Rows from block 3, named by matrix and row number. Rows with one number belong to one neuron. Each number is 50 + 15 x the weight over its row's rms, rounded and kept within 0 to 99. All counts start at 0.
# fc1: MLP up (model.blocks.3.mlp.fc1.weight, 1536x256), inputs 192-255
# fc2: MLP down (model.blocks.3.mlp.fc2.weight, 256x1536, transposed), outputs 192-255
fc1.385:62 41 61 29 57 34 76 57 62 54 48 66 81 58 33 34 52 33 62 57 57 52 32 70 33 35 35 37 67 59 44 40 86 66 13 54 44 31 67 54 49 51 26 41 60 72 51 35 53 43 60 58 73 58 54 61 68 63 34 22 65 71 54 54
fc2.385:50 52 56 50 52 45 99 54 41 59 58 45 89 44 54 49 76 50 54 53 54 49 45 50 50 62 55 07 44 54 54 23 46 49 52 46 58 50 54 47 41 61 46 50 38 49 20 32 53 50 12 36 52 51 60 41 58 49 51 43 52 57 46 44
fc1.386:45 46 36 41 62 48 18 50 39 37 40 70 54 50 54 66 55 30 36 58 70 47 55 79 50 44 54 56 46 65 24 37 54 61 33 63 59 58 64 52 21 34 40 39 56 54 53 10 44 40 40 55 43 57 38 58 67 66 70 63 58 56 65 96
fc2.386:58 40 54 36 57 61 56 48 39 39 55 48 00 53 54 59 52 50 49 49 54 45 58 43 77 35 55 67 50 50 57 38 55 28 51 59 59 63 61 51 60 54 48 54 51 56 44 52 40 60 67 63 61 53 44 54 00 54 48 78 38 63 67 54
fc1.387:71 60 66 51 72 57 58 50 43 50 19 59 60 69 50 54 35 44 44 65 32 59 54 83 77 52 46 59 47 54 70 41 49 51 56 91 47 55 53 72 69 45 42 48 47 61 56 19 51 53 64 36 66 36 45 45 35 70 63 45 45 60 55 79
fc2.387:43 43 47 57 43 30 91 53 55 50 58 61 21 30 42 39 32 51 50 44 40 43 44 41 45 41 36 65 42 49 46 51 51 59 32 45 30 69 40 51 42 30 58 58 77 63 34 78 35 53 28 76 54 45 53 71 48 50 56 56 65 47 49 27
fc1.388:52 43 23 51 64 29 79 60 48 40 41 68 44 38 66 26 37 60 15 42 58 19 46 60 36 50 43 62 19 50 52 57 53 59 51 66 34 25 50 59 37 77 56 79 58 46 72 62 45 60 35 43 77 52 57 60 41 55 18 58 57 63 47 65
fc2.388:48 53 46 44 48 45 34 62 61 50 52 40 18 45 56 53 54 49 56 52 57 46 66 49 27 50 41 57 52 61 60 72 49 28 46 47 50 47 58 49 48 57 47 59 42 52 99 28 56 53 00 43 50 51 53 44 33 61 53 40 66 50 99 49
fc1.390:62 46 34 35 70 57 47 33 54 40 52 56 40 35 73 51 55 41 45 66 50 57 35 50 46 45 60 80 47 88 62 43 64 72 57 74 41 46 41 71 50 59 46 58 34 55 52 48 42 53 64 52 59 47 53 73 71 66 59 69 50 37 99 81
fc2.390:53 50 80 22 46 65 47 22 26 27 47 54 75 54 51 51 78 52 39 47 50 56 44 56 46 99 54 81 59 55 62 65 57 40 55 54 51 53 54 49 53 48 56 29 48 59 44 41 45 54 00 56 53 48 49 55 15 51 55 68 53 48 57 60
fc1.391:63 51 45 25 55 60 40 54 45 22 38 81 65 65 68 85 56 59 36 66 42 64 42 74 68 48 40 88 36 57 41 30 53 40 33 57 48 66 55 77 42 71 39 37 51 55 51 13 17 62 45 76 49 42 24 61 45 57 42 50 65 54 53 54
fc2.391:49 59 46 43 51 51 51 69 54 44 43 48 29 51 45 57 67 49 61 62 41 52 44 29 44 53 61 56 46 45 38 71 58 52 51 56 40 55 47 15 52 77 51 68 62 39 58 77 33 36 22 52 45 47 55 47 58 00 99 50 65 76 42 32
fc1.392:56 55 25 38 32 56 71 38 51 27 55 43 44 26 84 40 59 47 42 36 65 31 53 64 46 49 44 71 14 52 66 58 55 50 58 44 37 61 61 31 35 49 46 60 86 54 39 52 42 63 33 41 53 83 66 56 65 56 57 77 67 37 43 57
fc2.392:55 54 60 39 41 37 57 76 49 53 51 41 43 33 57 44 47 48 49 38 43 61 65 43 31 51 52 47 54 59 58 62 67 35 52 42 63 50 74 41 49 43 42 61 45 63 87 45 50 42 41 65 51 51 65 45 50 52 65 45 44 66 99 38
fc1.393:68 53 40 63 35 49 69 64 47 38 60 56 63 38 27 45 50 37 58 59 48 51 62 43 31 82 78 55 52 42 55 43 52 33 35 60 41 60 54 15 50 34 72 53 61 38 60 32 65 50 53 56 30 62 50 61 55 56 63 50 40 38 53 51
fc2.393:75 41 81 46 54 61 52 50 55 69 52 52 00 47 57 43 61 46 45 58 48 47 11 44 56 33 51 53 47 31 99 90 56 00 43 44 54 46 67 52 50 51 53 61 39 57 85 44 34 47 46 36 34 48 51 53 66 39 43 29 32 51 49 45
fc1.394:65 76 31 52 74 80 68 11 38 32 51 51 46 49 62 72 62 35 51 54 41 27 57 39 56 61 62 67 29 49 63 39 31 61 58 74 51 72 79 40 52 57 46 42 58 41 48 48 49 60 22 37 51 57 48 62 50 53 61 56 32 46 43 52
fc2.394:63 51 58 54 71 39 59 61 79 52 47 50 46 29 58 61 45 55 48 39 57 56 49 52 78 45 53 35 56 61 58 57 45 43 56 41 62 49 53 53 51 18 45 40 35 61 51 63 49 34 58 62 39 41 47 45 60 51 12 40 55 67 46 48
fc1.396:57 44 45 58 39 38 51 54 50 34 20 39 48 22 72 40 70 18 67 58 57 22 52 22 36 56 57 65 48 40 30 53 67 32 50 37 53 48 54 41 55 47 59 41 60 55 52 56 22 60 38 16 84 54 36 53 46 41 28 66 53 55 66 38
fc2.396:44 51 52 47 58 68 38 46 51 63 47 58 49 52 55 46 47 53 49 55 56 42 54 55 33 71 47 47 52 43 74 89 50 64 54 57 54 54 63 47 49 74 49 62 19 47 99 21 70 46 21 65 31 53 49 48 46 52 45 54 45 55 64 52
fc1.397:48 38 66 58 43 69 56 55 56 66 57 56 54 54 57 37 40 74 44 58 70 47 52 76 70 28 38 57 62 70 62 45 44 29 71 50 51 55 55 50 45 43 34 58 60 63 58 31 55 38 42 62 79 54 53 63 48 61 48 40 48 54 50 54
fc2.397:49 44 51 25 41 46 67 38 53 43 47 58 50 49 48 46 10 50 46 41 41 54 41 54 33 55 41 99 46 51 41 61 54 51 43 48 44 42 48 59 62 39 45 41 69 58 32 93 26 54 45 41 44 44 53 50 66 56 44 44 95 53 69 49
fc1.399:55 69 29 42 69 62 59 40 25 43 56 50 35 67 38 59 41 34 73 78 27 56 46 59 30 63 46 44 34 42 80 39 45 48 39 61 64 60 52 40 53 45 55 58 52 45 53 32 64 73 58 34 38 42 51 52 55 58 84 46 40 49 42 61
fc2.399:45 32 50 68 60 42 12 45 59 40 34 46 78 61 57 46 41 58 42 53 18 47 39 59 84 40 48 74 50 36 45 77 60 42 47 65 61 57 53 54 20 42 44 55 41 41 99 26 52 49 41 42 61 45 50 77 31 43 43 28 32 53 39 39
fc1.400:76 50 65 23 47 48 64 72 34 41 30 62 50 10 49 36 65 31 47 57 69 43 49 46 25 55 44 73 41 79 33 53 62 45 06 66 45 43 55 38 70 56 47 44 54 67 34 64 31 50 74 47 62 52 30 51 46 61 63 77 58 37 83 40
fc2.400:63 39 38 44 28 57 17 46 68 47 38 41 60 47 53 43 54 45 62 55 50 49 48 50 43 52 43 93 50 51 69 70 54 47 53 50 45 52 46 47 55 68 62 47 71 58 54 65 55 47 30 34 56 46 50 55 43 44 54 48 41 50 50 43
fc1.401:61 46 60 33 39 37 57 51 99 52 48 69 42 50 75 81 48 25 63 46 55 58 61 38 34 43 44 48 50 67 32 64 51 60 47 28 55 27 42 34 41 77 63 23 53 56 54 42 28 69 68 48 54 48 69 48 56 55 25 59 52 14 94 54
fc2.401:43 50 52 47 49 47 48 56 60 49 49 44 00 50 51 50 56 48 51 51 48 48 50 49 57 55 49 44 47 55 45 72 46 45 52 50 52 54 44 50 43 51 47 52 54 49 08 88 50 49 69 50 48 50 50 52 40 47 52 32 51 50 51 51
fc1.402:66 52 58 47 46 56 61 59 44 48 50 65 57 58 42 42 52 35 21 49 34 34 53 39 40 20 47 67 61 58 58 56 54 72 60 48 02 31 30 44 34 71 65 67 69 45 63 50 44 68 55 52 47 79 59 46 50 74 45 65 31 27 58 55
fc2.402:52 50 35 51 50 46 37 58 67 56 51 45 99 50 52 48 43 47 52 51 51 46 57 45 84 50 53 56 48 42 50 99 45 14 53 46 52 52 50 48 46 50 45 54 63 48 27 51 58 49 62 44 46 48 54 42 63 44 44 14 30 55 44 46
fc1.403:79 36 63 16 68 71 42 65 20 61 32 57 57 32 60 77 76 59 31 80 37 57 32 46 62 35 43 48 57 84 33 49 55 56 29 11 49 41 43 42 52 82 37 40 69 62 49 54 45 45 54 35 50 48 70 47 62 71 53 65 57 58 62 52
fc2.403:22 53 40 44 68 45 27 72 55 57 27 59 29 48 51 58 58 44 60 50 46 62 46 56 63 74 48 38 45 50 52 46 55 58 67 50 68 28 36 45 48 77 52 59 13 56 51 58 48 36 65 50 31 51 56 44 63 29 65 46 52 76 48 47
fc1.404:33 68 28 56 45 67 52 08 62 46 40 53 36 31 55 60 53 61 34 48 18 45 49 68 33 75 65 60 35 45 47 47 62 25 04 48 55 64 42 55 41 41 24 38 27 52 46 68 30 41 46 50 53 26 50 64 50 48 64 33 47 60 70 69
fc2.404:56 57 48 68 51 34 57 52 53 42 55 49 42 53 50 47 44 55 60 52 45 47 50 44 67 00 48 73 51 52 68 47 50 37 55 49 48 58 31 47 45 44 48 57 62 49 99 44 49 50 46 57 46 46 49 53 37 49 43 50 43 50 40 39
fc1.405:61 29 56 39 46 65 24 41 59 31 49 52 62 40 32 57 45 26 42 53 38 64 57 46 58 50 28 78 46 65 38 60 66 34 42 46 26 54 83 56 51 54 55 57 70 81 58 44 34 43 46 32 86 40 61 67 34 56 44 73 61 70 61 34
fc2.405:43 49 61 55 50 51 20 65 52 49 52 58 92 46 44 49 49 45 43 53 49 51 50 45 43 55 43 62 51 41 50 66 46 71 51 53 50 47 39 49 48 48 50 54 59 42 85 69 68 49 34 59 45 47 48 51 58 40 48 02 41 48 59 56
fc1.406:63 61 42 40 47 52 40 19 63 27 61 60 56 31 77 74 51 52 38 48 57 47 52 55 65 68 52 66 47 54 37 46 55 40 40 50 35 57 59 55 63 61 65 55 65 67 39 60 35 56 50 27 57 37 62 67 46 75 75 68 21 69 48 51
fc2.406:27 53 68 57 48 68 27 56 62 56 14 49 53 45 21 42 27 36 65 51 47 57 40 42 37 77 49 60 55 10 46 62 49 90 33 66 53 31 17 52 45 34 34 47 47 40 50 69 56 47 54 56 72 43 36 56 20 37 50 42 43 49 56 52
fc1.407:64 41 44 63 34 20 54 47 42 38 33 84 47 52 68 75 41 42 47 54 70 29 49 52 48 44 31 71 76 45 53 19 52 72 56 84 75 29 50 40 58 61 51 61 40 44 74 14 31 43 32 60 79 42 61 49 62 41 29 46 42 44 55 55
fc2.407:51 56 45 43 52 47 18 52 55 56 55 50 09 48 54 49 55 49 55 53 55 46 48 49 44 56 47 34 47 54 43 61 49 66 46 48 47 49 45 49 48 59 47 53 49 47 44 63 49 48 00 45 46 48 49 47 60 55 49 47 53 53 57 50
fc1.408:64 41 54 17 52 63 68 58 49 24 38 63 55 45 59 40 58 23 60 77 46 49 66 47 27 67 40 54 44 64 56 35 62 43 08 37 27 52 58 43 72 57 54 68 56 32 39 57 48 57 39 47 61 54 46 47 77 78 82 65 66 72 60 42
fc2.408:46 57 44 47 48 59 59 33 53 49 53 49 00 44 45 48 03 46 63 48 49 55 48 49 42 58 30 57 46 47 55 48 49 76 70 52 48 49 55 51 48 60 49 62 56 55 53 61 41 45 27 59 49 45 59 58 47 46 61 52 99 56 49 55
fc1.409:46 46 40 25 33 53 47 67 42 54 42 66 60 50 71 80 47 44 26 68 31 71 17 37 77 40 37 42 36 68 59 50 54 56 10 45 60 67 77 55 39 47 60 47 28 55 44 23 47 71 69 47 49 52 42 50 45 71 69 60 48 41 56 50
fc2.409:68 41 50 57 54 50 22 67 46 64 55 41 36 48 50 50 83 45 62 61 56 43 51 48 67 46 68 05 49 32 43 32 45 21 59 42 55 56 46 42 48 63 51 70 57 51 71 39 53 44 79 32 44 50 56 45 79 41 46 40 06 53 31 41
fc1.410:81 44 47 42 32 57 52 46 41 55 41 65 71 59 63 57 56 39 35 59 55 63 49 54 62 44 54 58 45 66 75 43 71 15 55 69 43 47 72 39 43 70 52 51 48 76 52 31 53 51 63 28 50 72 36 58 41 56 78 60 45 36 48 42
fc2.410:43 29 59 40 49 55 26 54 73 31 45 60 34 44 58 52 36 48 68 51 49 46 70 60 45 53 41 54 54 17 48 49 55 17 52 40 37 47 42 56 78 60 51 80 53 55 63 74 47 48 19 42 67 46 52 45 45 47 50 53 75 55 40 52
fc1.411:59 30 26 32 27 62 42 54 60 24 22 62 64 44 62 58 63 71 61 48 47 22 43 71 57 64 46 71 58 45 49 63 82 24 46 51 16 40 71 51 55 43 70 44 57 75 38 37 57 62 66 39 67 69 51 45 36 44 61 53 51 61 55 35
fc2.411:35 47 41 50 46 51 10 37 62 25 55 47 81 56 48 49 56 39 31 53 59 53 48 48 56 70 21 60 43 44 50 59 39 74 44 50 54 39 26 58 42 45 47 21 82 47 34 99 43 65 47 49 48 49 51 54 60 52 58 30 52 46 60 58
fc1.412:58 54 62 48 52 28 45 62 46 47 44 60 43 31 43 48 40 62 62 40 55 76 38 34 47 43 59 79 44 91 57 54 52 62 41 41 64 63 37 71 47 28 24 59 53 72 34 65 45 44 52 62 84 35 36 85 55 31 40 53 55 64 64 77
fc2.412:51 49 21 63 43 42 33 42 79 40 44 48 65 55 47 47 45 51 49 44 50 52 52 51 36 51 54 50 47 47 38 64 52 25 51 49 47 46 44 52 61 45 53 41 69 51 22 99 54 47 59 38 43 45 53 39 99 46 51 43 49 50 54 39
fc1.413:58 33 26 22 44 45 56 69 38 45 56 67 39 20 78 55 99 59 20 61 63 59 20 33 60 33 46 35 51 79 33 60 49 78 27 29 55 54 36 54 55 78 41 39 61 43 43 61 38 45 47 44 60 49 71 55 77 56 61 61 43 54 62 55
fc2.413:59 22 79 29 60 51 40 40 45 55 26 78 21 43 54 61 54 51 46 44 49 50 43 62 80 33 53 61 50 32 33 45 55 43 77 35 81 51 66 52 58 69 63 64 23 66 56 43 27 30 55 28 43 45 63 42 61 44 53 39 72 71 57 54
fc1.414:59 59 37 49 46 63 31 48 54 34 55 76 67 47 31 88 33 40 58 52 61 60 60 78 53 69 40 59 72 55 34 45 58 57 43 67 38 58 57 60 48 38 48 57 52 55 38 35 42 51 35 47 57 50 67 62 38 61 63 75 44 59 46 79
fc2.414:36 49 39 60 45 68 53 69 49 60 38 58 22 45 49 57 39 53 59 60 78 47 52 52 69 53 62 49 53 51 36 39 40 68 38 47 36 48 34 52 61 43 60 48 45 50 58 38 62 49 00 50 55 48 34 56 64 60 41 30 20 48 35 46
fc1.415:56 52 36 55 65 60 45 34 48 41 34 67 40 43 64 85 52 46 33 51 59 56 59 61 76 45 60 50 54 46 57 35 53 52 44 54 58 31 40 82 42 64 51 44 41 33 66 35 53 58 44 37 66 53 28 68 43 64 57 62 51 23 51 66
fc2.415:47 53 52 36 54 43 41 53 84 46 57 50 49 48 51 48 50 51 51 51 55 51 45 47 59 44 56 90 50 54 45 47 49 58 54 46 55 52 50 50 46 58 47 52 62 42 43 55 44 51 35 45 37 49 53 54 42 50 48 54 22 50 57 55
fc1.416:61 43 63 55 61 61 67 45 24 45 55 58 62 56 59 56 47 35 62 69 24 56 36 73 36 63 49 37 43 38 60 55 60 65 45 51 40 49 61 46 41 47 25 57 58 33 56 30 49 78 59 18 46 74 64 49 51 70 66 48 58 31 54 48
fc2.416:42 34 76 49 51 48 23 68 67 57 14 46 26 55 46 56 20 56 43 62 41 51 47 55 79 39 43 44 52 41 53 95 54 27 51 44 43 61 59 55 34 49 37 58 42 49 92 32 69 45 33 48 46 53 59 60 53 30 57 43 20 42 39 28
fc1.417:93 43 49 30 66 59 69 62 31 51 69 53 59 41 22 53 62 26 59 41 65 78 64 71 53 38 58 69 63 63 51 45 59 22 56 40 45 72 79 60 53 49 27 53 46 56 28 44 58 31 63 56 47 66 66 51 59 61 48 75 68 73 75 57
fc2.417:53 64 33 51 59 45 00 47 45 41 63 58 47 58 46 54 91 54 42 52 68 45 61 36 73 45 67 40 44 39 31 42 48 70 56 47 58 45 35 56 47 62 47 40 47 49 47 62 30 59 76 65 49 50 48 47 56 53 48 45 53 50 45 56
fc1.418:88 40 65 41 44 23 46 62 61 56 65 59 75 55 73 77 64 48 27 50 67 58 50 71 65 45 39 80 49 99 41 62 39 48 43 43 42 36 45 76 52 44 22 33 75 58 46 50 54 42 50 41 33 49 40 39 57 59 53 66 52 30 70 50
fc2.418:50 37 63 53 44 56 00 48 79 46 40 45 35 56 48 51 56 51 48 56 51 48 41 54 67 58 53 49 48 45 51 64 55 22 47 48 56 52 51 54 50 49 57 59 55 58 40 48 46 44 39 37 46 47 48 48 51 40 51 23 35 48 45 41
fc1.419:42 63 24 70 38 57 51 26 51 44 66 81 51 38 31 68 45 65 44 17 49 71 36 61 68 69 67 69 55 49 43 48 45 56 68 35 55 57 70 54 36 52 29 76 52 46 68 49 34 49 31 51 49 19 61 65 71 50 63 85 47 57 52 47
fc2.419:54 51 39 55 52 43 24 56 51 62 52 40 66 49 53 43 43 55 46 49 61 47 54 49 46 47 51 10 50 51 50 43 46 28 50 51 46 51 40 49 49 58 53 51 54 45 63 48 50 47 50 48 49 48 47 53 70 52 47 32 50 45 47 44
fc1.420:65 62 47 47 64 44 73 61 58 53 48 58 57 32 54 36 35 67 29 90 34 45 86 23 37 44 46 58 60 46 54 53 54 43 27 74 55 50 44 39 57 53 58 51 51 33 46 29 54 54 41 45 37 45 16 53 45 86 45 46 57 40 57 44
fc2.420:57 66 57 46 59 50 41 46 59 66 48 51 19 56 48 60 41 38 46 43 70 54 48 63 71 44 51 18 57 54 63 64 53 45 40 43 55 38 69 51 39 33 40 52 38 55 80 36 57 49 49 54 46 51 52 56 47 53 51 48 22 69 60 48
fc1.421:55 32 20 28 41 36 38 83 32 38 25 64 59 52 57 59 67 61 44 81 28 36 45 44 47 42 68 47 53 63 39 64 61 44 16 76 34 51 36 59 36 58 51 67 69 29 51 30 51 53 77 35 37 56 50 33 44 86 54 38 44 30 75 65
fc2.421:44 49 46 68 55 02 43 31 48 55 84 49 51 69 49 44 29 55 18 36 67 50 53 55 57 52 75 34 48 56 48 47 46 53 63 50 48 46 51 59 37 30 45 62 57 47 48 64 42 50 58 64 43 38 64 36 66 43 40 45 14 70 44 47
fc1.422:62 31 57 29 71 40 42 66 60 19 29 51 41 33 93 69 57 63 52 70 42 23 32 43 81 39 61 56 67 43 44 59 79 47 45 48 56 36 38 60 61 85 54 58 55 49 67 29 22 62 41 40 78 52 33 54 41 61 42 39 48 44 40 59
fc2.422:40 58 91 24 62 58 29 50 66 54 62 63 54 50 55 48 70 51 53 51 43 46 45 49 72 48 45 69 46 61 42 47 50 52 44 52 40 62 51 47 52 58 51 43 52 47 11 82 44 53 10 61 49 54 51 49 44 40 58 35 46 53 45 46
fc1.423:40 68 36 56 64 55 41 57 26 48 65 48 63 39 38 48 46 47 58 36 22 63 55 57 57 50 52 77 32 53 51 45 61 37 69 73 58 86 70 53 43 40 40 38 30 67 44 52 37 57 54 52 47 68 36 48 21 32 64 43 41 30 35 62
fc2.423:44 49 55 54 53 46 49 55 48 57 69 47 00 88 49 59 59 49 49 41 54 55 48 66 48 56 34 46 50 56 49 53 47 59 55 58 37 44 55 74 49 48 45 63 45 53 55 42 71 48 00 46 50 66 57 29 52 43 49 48 70 67 47 52
fc1.424:57 48 43 58 62 55 66 58 00 54 60 30 59 57 57 32 69 15 18 61 35 39 61 61 40 56 44 56 69 60 75 62 46 51 47 93 44 50 43 40 50 59 30 62 38 35 66 26 50 53 68 42 49 89 48 41 26 55 46 49 45 50 49 66
fc2.424:46 44 55 33 51 91 42 12 61 50 14 54 25 00 39 54 23 47 58 49 96 56 55 41 43 70 55 66 44 39 40 44 54 46 44 34 50 49 52 66 68 46 65 32 51 48 44 69 31 40 40 82 56 50 58 47 55 50 93 56 58 50 58 49
fc1.425:66 84 10 60 88 67 33 35 28 33 54 66 36 63 60 71 56 38 65 20 35 50 50 39 60 60 63 57 59 34 47 32 51 68 52 66 62 50 42 64 63 63 34 67 39 47 73 48 40 71 17 59 41 63 38 64 46 41 49 67 51 49 62 72
fc2.425:63 51 40 39 48 47 37 51 49 55 57 44 60 49 55 49 63 48 52 50 57 47 58 48 46 41 45 44 49 66 54 37 49 53 55 51 57 44 49 55 49 42 51 47 25 49 40 30 58 49 67 41 46 51 54 45 93 54 48 47 58 45 64 47
fc1.426:53 79 30 62 95 54 59 49 54 49 57 67 42 40 79 80 51 47 59 57 44 40 17 64 41 85 62 53 43 48 19 37 53 57 43 47 40 77 62 53 55 40 47 67 46 40 57 47 54 63 16 53 49 44 44 65 52 66 57 77 40 71 51 54
fc2.426:68 50 40 47 52 26 48 65 83 68 52 45 47 49 57 51 51 57 39 46 61 50 48 46 66 34 48 46 60 63 62 99 48 43 47 37 63 48 30 56 57 35 56 48 30 56 69 44 61 40 52 40 48 54 48 50 53 37 28 36 48 36 57 42
fc1.427:32 43 55 42 72 70 71 39 36 56 48 43 41 65 42 39 44 33 47 48 45 38 60 50 66 69 48 85 52 54 66 38 49 46 56 64 25 64 46 74 58 59 38 52 43 66 44 28 49 34 49 53 58 65 24 45 46 29 37 53 64 56 58 61
fc2.427:39 52 41 63 52 70 71 52 51 58 55 42 00 42 55 48 56 40 34 58 38 46 60 30 44 98 58 75 47 21 54 52 47 56 46 49 59 47 48 43 57 61 46 38 46 47 49 65 45 40 38 67 50 55 47 37 49 43 52 40 56 50 46 39
fc1.428:54 50 23 17 60 68 33 54 59 26 39 42 53 31 71 61 50 67 29 68 37 48 43 42 58 69 44 47 38 75 45 39 57 39 00 56 23 56 44 71 57 51 58 44 50 43 43 57 57 63 61 27 48 51 44 70 44 87 92 42 24 44 47 46
fc2.428:50 40 47 58 45 48 77 51 58 68 61 46 00 69 43 33 40 39 37 36 46 57 42 51 49 71 53 53 45 34 29 82 52 79 57 53 45 24 57 54 31 64 27 54 50 59 28 99 50 53 70 54 43 59 56 43 61 40 52 48 58 53 60 65
fc1.429:57 35 32 37 46 55 28 61 71 46 24 58 63 52 55 62 50 64 73 97 31 27 50 46 52 34 58 65 73 56 47 45 70 20 15 56 10 70 36 55 63 49 64 56 62 45 53 48 59 46 63 38 67 55 39 67 36 69 54 67 50 38 51 42
fc2.429:25 46 61 58 49 35 00 49 53 50 61 39 99 47 51 48 48 54 39 30 41 53 45 49 70 64 44 66 49 63 56 51 46 57 49 62 50 57 48 48 44 22 50 48 59 41 39 52 51 55 48 49 48 49 47 55 45 41 45 43 42 41 47 55
fc1.430:57 40 29 53 44 65 43 69 26 44 24 51 66 38 49 46 50 49 44 51 37 58 73 55 73 34 42 60 57 44 50 67 75 22 39 75 63 63 57 71 65 44 49 30 31 68 59 38 62 43 67 49 71 53 54 59 37 27 52 48 70 41 69 45
fc2.430:44 55 50 38 57 19 25 49 35 60 49 50 69 40 48 39 46 58 55 52 18 58 34 44 23 40 57 45 47 44 30 60 74 38 59 37 39 58 26 42 65 54 47 41 46 41 73 49 34 55 37 50 46 42 38 66 47 29 46 31 79 46 33 48
fc1.431:73 52 61 51 71 69 78 53 45 50 62 53 33 58 65 61 59 36 51 48 26 26 47 72 62 78 44 75 44 52 55 33 40 57 36 59 43 62 71 34 62 50 55 70 63 66 31 56 54 66 45 50 65 64 45 56 54 54 73 58 36 43 47 69
fc2.431:38 36 69 64 59 33 39 33 65 51 31 51 17 58 50 51 36 48 32 37 53 53 53 65 61 67 42 51 45 72 50 51 51 64 49 58 53 43 52 63 53 33 52 58 55 58 49 49 25 53 00 45 57 45 40 49 53 47 48 41 38 64 47 57
fc1.432:58 33 52 26 55 71 34 44 56 23 34 75 59 30 48 75 48 48 57 79 64 45 33 81 35 48 26 73 46 56 34 45 63 51 35 21 43 58 68 65 54 59 40 46 61 75 62 25 35 47 23 39 65 43 65 65 60 76 66 77 40 77 53 46
fc2.432:36 39 39 61 50 61 00 56 44 57 41 55 75 49 46 55 32 43 45 47 38 53 62 45 62 58 42 71 53 27 54 57 44 93 52 55 41 41 21 56 52 51 54 43 61 37 69 62 67 51 37 48 47 45 34 66 56 43 55 38 42 48 67 50
fc1.433:82 60 39 63 45 84 71 33 36 39 67 60 48 56 68 56 32 37 70 66 68 57 50 56 35 77 61 49 58 65 63 36 69 34 37 69 52 65 70 55 56 30 31 44 62 61 50 26 42 39 59 58 44 41 52 41 62 68 92 46 51 48 52 50
fc2.433:53 29 72 31 54 34 51 75 63 50 32 48 05 54 44 36 03 45 37 63 25 43 48 54 56 46 37 60 57 40 47 59 55 48 41 50 36 46 51 57 52 52 44 81 50 58 57 41 59 49 60 29 52 54 44 60 35 44 42 44 22 43 51 43
fc1.434:67 63 06 50 51 73 52 54 52 30 38 40 53 33 62 47 56 36 39 71 57 47 50 47 50 69 28 58 31 54 36 50 49 53 31 68 24 56 42 63 74 70 66 48 59 61 48 67 40 46 51 59 57 39 31 61 71 74 91 56 55 45 45 39
fc2.434:31 51 44 43 38 60 42 51 79 50 63 43 55 61 57 48 49 37 58 38 36 53 36 42 53 65 34 99 56 59 72 67 40 77 36 47 46 45 45 50 58 44 43 43 63 56 00 81 51 61 26 36 51 54 51 41 34 51 53 53 45 51 60 44
fc1.435:60 34 57 66 46 74 56 49 48 41 42 38 74 41 66 42 45 60 49 33 54 42 21 80 51 55 70 53 41 63 21 50 56 54 50 47 54 51 45 51 36 47 63 58 41 50 27 32 40 39 56 65 56 61 65 66 71 65 45 56 27 59 45 55
fc2.435:36 46 74 40 57 45 74 61 60 51 66 41 63 53 38 44 70 56 27 45 45 60 50 53 63 50 44 35 47 56 64 47 42 45 54 60 59 51 59 65 37 38 58 43 49 40 46 44 79 51 38 56 54 62 45 44 49 45 52 45 80 62 53 64
fc1.436:56 52 45 20 48 47 59 45 43 62 32 59 40 22 70 63 95 39 40 56 80 62 64 36 61 39 72 71 30 60 27 45 66 25 32 33 55 64 61 37 38 55 33 35 39 71 38 62 47 44 33 65 40 50 63 49 50 49 43 68 52 39 58 51
fc2.436:38 40 58 45 51 44 00 40 66 49 50 50 49 55 53 43 26 55 46 51 48 48 27 50 71 55 39 46 50 45 54 81 49 56 51 53 51 55 55 54 46 49 50 65 56 50 99 35 51 50 22 42 46 46 52 51 44 49 48 54 41 49 41 53
fc1.437:59 36 46 32 24 64 88 56 50 33 53 55 63 19 32 40 44 29 53 81 50 58 48 41 51 71 47 56 31 50 60 49 68 62 28 33 25 44 56 27 58 68 49 59 67 58 39 65 42 83 65 42 55 65 52 60 49 81 60 65 54 44 56 58
fc2.437:48 53 35 50 46 62 72 30 53 50 65 48 00 63 54 45 31 43 59 46 33 59 49 33 38 76 36 50 45 54 48 42 45 61 48 71 43 44 50 48 51 58 51 61 52 66 50 58 38 47 57 37 45 44 63 58 54 63 78 47 73 65 51 60
fc1.438:80 63 62 42 49 90 74 56 36 64 45 41 56 62 41 31 54 27 46 39 63 50 35 54 36 66 62 67 52 63 67 18 36 23 47 82 47 47 68 51 35 70 60 52 27 51 43 38 66 58 53 67 52 91 28 42 36 42 47 57 48 34 67 51
fc2.438:56 45 47 45 50 84 40 11 52 46 21 53 41 49 41 48 52 43 44 51 73 44 67 42 50 85 59 62 47 37 35 36 57 48 49 58 37 46 49 47 84 57 66 51 51 26 37 68 23 43 52 52 51 46 48 40 57 31 60 41 72 39 54 61
fc1.439:66 76 33 49 47 61 77 64 22 48 54 62 45 46 37 57 40 42 46 38 59 51 42 38 34 83 72 64 69 39 47 41 53 65 37 75 36 36 41 46 35 66 49 72 51 28 52 41 55 58 46 28 62 53 44 51 73 61 71 53 59 39 42 73
fc2.439:48 55 67 42 52 74 45 36 53 53 41 49 78 88 34 48 65 45 54 45 50 49 48 48 48 42 40 47 50 68 49 50 50 41 51 55 37 48 54 50 46 27 53 37 48 43 52 45 79 54 35 62 44 66 40 94 42 54 42 47 06 00 58 51
fc1.440:62 52 29 60 57 45 50 42 43 45 48 57 64 57 27 51 45 46 40 50 63 84 41 74 50 50 51 53 55 61 24 49 60 59 67 71 45 68 44 61 53 41 31 30 48 37 31 56 33 54 51 73 60 50 46 59 38 46 46 63 76 62 84 50
fc2.440:55 55 36 57 50 50 06 49 60 42 51 53 00 50 54 49 68 52 46 51 60 46 49 48 52 51 54 50 46 49 48 54 46 38 46 50 64 56 39 57 53 55 53 54 45 52 43 54 25 45 16 51 42 43 49 51 78 48 49 27 46 53 40 41